config = dict(
    beta2=0.99,
    sam_rho=0.1,
    epochs=111.3,
    weight_decay=0.04,
)
Rows from block 14 of a small image classifier, named by matrix and row number. Each number is 500 + 25 x the weight over its row's rms, rounded and kept within 0 to 999. All counts start at 0. Numbers have three digits each.
After each channel's rows are labels from the 100 images, of 14848, where the channel reaches its highest value: "peak on" is the class under the peak. Only what is clearly more common there than usual is listed. The data: seven-segment displays showing three digits. In brackets: how many of the 100.
# conv: 3x3 conv (model.blocks.14.conv.weight, 384x384x3x3, each kernel summed), inputs 128-191

conv.219:501491499521510500505505490484499494498494506497493510492494561477501512495492489489528488559498544489488498508494507537502498504480502490501500496500498490485484499547534486498547501480515500
peak on: surround (99)

conv.172:482499501523498483526480495500500442453495519499485518471492464500510503500496528500413500475453509507496502486518488439500500497498507500448486514440503428494536457498482501483507511500472468
peak on: surround (100)

conv.131:476499513495495508509550519532500518491483505479500471501492490502494529503513521505508498506542524544489500491532484495501500492449486502507497545513497496524483510532507522548505504477513499
peak on: surround (100)

conv.133:498494504498500443469565491489500511487504510499475453479481579500500489500491507484487500585446504503505495542488501531491500500496475461509501488495473493495514409463526496487492491500523483
peak on: surround (100)

conv.38:507494515525504436507552506497498519497506495501491497498497551491508497498503499514512501576491505493517507510543503463500499501498522482501496551487494495507477476511557508506544486500546499
peak on: surround (100)

conv.18:503502500459503485542494494490500486512495425494533503516503433500516492500504457500500498475488527500497486500477492476498500499501501506513496531526500460494518487545478506469467492494531500
peak on: surround (100)

conv.147:492499500487505516542495516482462497508447528513506508601598502488480485461484498502499462500511496521493493516490505501498460509545487550511483489501512500500477505498501487488497502501484508
peak on: screen (96)

conv.255:511515517506468500513494489494442490503497487510508507460557498481479501475481496460507467500495495497502488496524505507501451502493499494501507433497473505474436501507499472501541502490499522
peak on: surround (100)

conv.202:488502500530500484505553481499497495474501491497495525490514531500508497498503508503479499555477459508491493482474486498499498499500505498495499491455492505487499467479553500519488486500506497
peak on: surround (100)

conv.13:501492471435498484492488476501498499495497488508504444508502500499455510497509493503443500500423499501476505459500471489482500493504513503484496497497417488499499457444478496493500479503499452
peak on: screen (97)

conv.235:493500507505500494491519498493501486632499479511500551492497508506501500498498487500625507512513487489495513496497482555490500496501562491579506489619489539510528486502496502510495519503486519
peak on: surround (100)

conv.190:477488505509482576499507499500497515492507557500494503510480484493505501498498598499504500508477551491487495494525493505498500490490489496520487478485500467480502482502518486506502482494472493
peak on: surround (100)

conv.277:466493499495495481501501506513493492655493492502490496489497502477497525500484467499664500497525474475504491506491476531486499501501516489595500501611502500527499479500491498481495495496498512
peak on: surround (99)

conv.321:504516481500515514532525499488502494484490470507497499517544485471512479509485546474495509491492487490505491504514462500433522574589459574475496486483484501493494497503473492496484484539498493
peak on: screen (69)

conv.371:500511508488477470499508473505503488635503516535515480494496502503486530502495496497572506500468499504488487460502454464492500500507504474543551483612493537486504453492503491499500500491499499
peak on: surround (100)

conv.5:495501504478501506498500526502492497616494500518511532495498482496496510491489497493674498496536492498495493510492487538493488498494515495610514496600487498508528490487487484492497510495483521
peak on: surround (100)

conv.198:501507524517500502532460504501501453499473503499497559502544500500576500507503536495500506502480496496526515497528514480500504504492500502500493507499544496504507458600500499470500499508504493
peak on: surround (100)

conv.87:493472491503493505504488519504502464502466511508475621493497501500504507495501508510529489500522499490547518502501533502524500512501526468514502537497512494518593495623502512466496531498534553
peak on: surround (100)

conv.200:498487540507509489484512508502471485508502527443471499458467485500494539483509493505509481485507503539500472503501509500501495503494512490515475485509508470504479498514509505501523494458500499
peak on: surround (100)

conv.23:497496498492498501504509486500499498503499560503497512499505572500493491499496508500496496548490514498495503492507502523500499495508487512495499518503518507498506501505527500492532504493526498
peak on: surround (100)

conv.281:498570524499500469512467468503497501496493492491545485511497478496490495498456485470489497487467489494488498467499519496507499499458499511489543453504502550478518491499494485501501577496497496
peak on: surround (99)

conv.212:503466473512511481562485496511519501504506480500454514411470481501464505515504472510539518471508501492499507461480465508504521487501578535504461487504484479508516505528499502503523505506505490
peak on: surround (100)

conv.306:517493616518505483509501545496487516475499513502494495504512515491457513482571523513516479519490514495494554481540505512491482514568530527501520547480480472545511477513538506516521450499529519
peak on: screen (69); lit segment (31)

conv.144:520487455503509493476498501496505498549461496495496550512478489476501523481492476489518487497525501500496486506475500482518502441501485487550512490540516516509502503494502501483493534464488494
peak on: screen (89)

conv.196:553487550499516509484470541498493513437505506497488498487476500506520512496489553503479485496499493510503494494523492457511484517572516493501505480444503484560481511503501494585497481487470496
peak on: screen (100)

conv.325:489500491502515491520528501503495498484497508493490512519472495497501495493496547496488489506478547500516494463515498484495499513506487491494502511489505497495514478530544494497534491499519489
peak on: surround (100)

conv.312:490504555485500490527484497497473520490535513504500557533517543494504501477530524537524467497474514500484495491488462507484476505525515492496504513490510499505503533522483506541496495507536468
peak on: surround (97)

conv.222:501498497495495511500495524502489487627503494512504468509501505493497528496503501500601498501499511498498504498528491473486492504528568519590499496609499504520526488499506499502500514490505496
peak on: surround (100)

conv.227:499508411508518486523480461508496499516502500514502542483462464507480485496507497516522494494495489485538487497467501502494494512462461465514501494518502502461517495580490504487506510517469510
peak on: surround (100)

conv.110:494501505519499508462484485481496499491506548501491495490490558500497486500488557485464498551491502497500498500524491487500499496498537490499499449484464549494464531498557492492508505491521491
peak on: surround (100)

conv.189:499516447498482505452521498504498486517489482514476454435431509498474490500519476533508500501518496525488478539455515511497500486501499507527463478533495513494449475493500586491501522500480492
peak on: surround (99)

conv.365:499567541498495554508501490502497499490504500510586502521528501498534497491501568516499500501475499489501512487513496505492494493479502499497597522494496530498503521509506503496500567504519496
peak on: screen (72)

conv.304:485500505491494542502441500496497526480493505498500503496503456499503493499501532501497499434497485503502501495495498481503503500498500526480500455482496483502511515500423502507441485496433489
peak on: surround (98)

conv.177:490494486495481497409499490424501522491503510515486498489488497499492479499544498544478508501494457478500489490492500490464501504480482476506461504516504548473496517498498550464498508450484472
peak on: surround (100)

conv.336:496503499497499486514519502536499498511493587497508500509537586497496533499498482505517494553495477492496510504495490523501498500501485505492504540500500506508506469497526482489552498492543508
peak on: surround (100)

conv.375:500487499499505491471505510495500504503503568500499483461493610499501487504500497498510498586483526502507482505493499555499502500500482510512495537493500483499449464474515503523521500487545503
peak on: surround (100)

conv.99:495572516500479580496504476498499498500500500493567535514500472500543497500479572481497500492509501500532516499505477476503500499466495464503547506503489583499504492535497504498506543500498496
peak on: surround (97)

conv.362:478498468494477490493484477496502496576485483502503574509495469500483492501462490460561502497541490502493473489474514583493501478467480486563474458562484560465493500495477449448484534500474514
peak on: surround (100)

conv.17:518443531494505486499507516505521497479497521485430483502504508502513501504556519572495502501489521500486509494501478516498510505503517502506400542479492466551499487471507551523510467512506509
peak on: surround (100)

conv.184:504500505456509494479474484508502450596491442520500480501494485498501489501489511486540493488500489524478537534500485516509506493497517496568492491582466511501442499463491489473482514462476508
peak on: surround (99)

conv.333:500502496510501478497515506501499507499496538494503488462495566499498503500497496495506498581489516507518500499498505498493500500502499485506521550475503475509502503507614500493593499500534502
peak on: surround (100)

conv.179:493483509499499510566510489501501500514500493504509494524526515502533502499499527494509483497507503502522517509540515510505500490490466536550484501512532532499575506608515494484524497502502486
peak on: surround (100)

conv.30:505492483501501462511518494494501494527495533498491459562502528503495496490494515507480497525506522500512497466512494468506499501515500491503493518491502449500545447545567495498577488497537491
peak on: surround (100)

conv.319:497503436506499497580530478475500493479502500502477477491483538500500494509482503481494507539487488490503485491501492494502500499497492491485491531486511488482505497501542494503566510483509497
peak on: surround (100)

conv.330:497495509492489493571484492501497484491498509507498511542571478497498499497502500496493498474480464470495490562483500499488496496499505527467500509495520508498521487499453498457449501498534488
peak on: screen (78)

conv.148:470531516515481491516593478503520540488546500473501510479489499507506488543471502458498580502458522500502507495523500499498551482459484451499495500489509501482536491527502488511500493500533478
peak on: lit segment (43)

conv.20:490494507501487521486491500487495498482483591501500504527487475498498499500499570501469501511483480482500498485555495475495494489482476501469497487476503532500511487503498501540479497476500488
peak on: surround (100)

conv.187:475508513510501494473496499496498494508488497496473502579499606499511509495490517495538496566496494496492494505505502563506497499497504509512501496504497462496493457499551483498544497497520499
peak on: surround (100)

conv.141:522503505519504584508503458483499506453450525494502535499470515501487463502496484525483499520558504508626447525498514533507500502484490538516504505488535498503494476584510500556505497496505514
peak on: surround (100)

conv.15:452500512490502499500520499509506500472500496485497495521495491472499496534499547499489506457486545500498512487524503472468511501510578451492500472465499503501502503495471493500471502489438498
peak on: surround (100)

conv.287:474425509498494498470469507533489506497494491470480465496514522500501521472502543509519498512554501505498493510504482481497485509499468468481492505495498524497471459500544559490495471504547499
peak on: surround (100)

conv.342:500515531508508455503466517507481608484484484484483526496498515464494497487501461527504489504503531565486509477522493513493481490481517519511490501498499484534548490507487489505493480498512494
peak on: screen (79)

conv.232:486488517507498461494502517511490493641497498491493498508482505500502528488483496486645496493465505488504516482506491480493493494507546536563501495622500512493572448502501488493499505500502546
peak on: surround (98)

conv.289:519484519492486510496498498510492467507464562506496499500494526495494531481515505502476485515506505494480495521576483552479483501547498528497510507516472510531490466483524510438510517501508529
peak on: surround (100)

conv.56:496500500502501502524498484495499495479500500485503480515545497496502492497490497488495505500503502492497436515493497500498504476480474507485494516483496464498490502496498491497490505592503502
peak on: surround (98)

conv.270:518508507501520495488474500490516502491490456497505498487513455546501513531507495509507486451491494506506488501493505495505515495501497486496493506493490491504504502500468504500462497489502500
peak on: screen (93)

conv.305:488526511490503495493475501498507490455502483480492509507494455500496471505495519500462505539476454490501500426493490434484508488465503454459566484450500522501515499518519495519483494498541428
peak on: surround (100)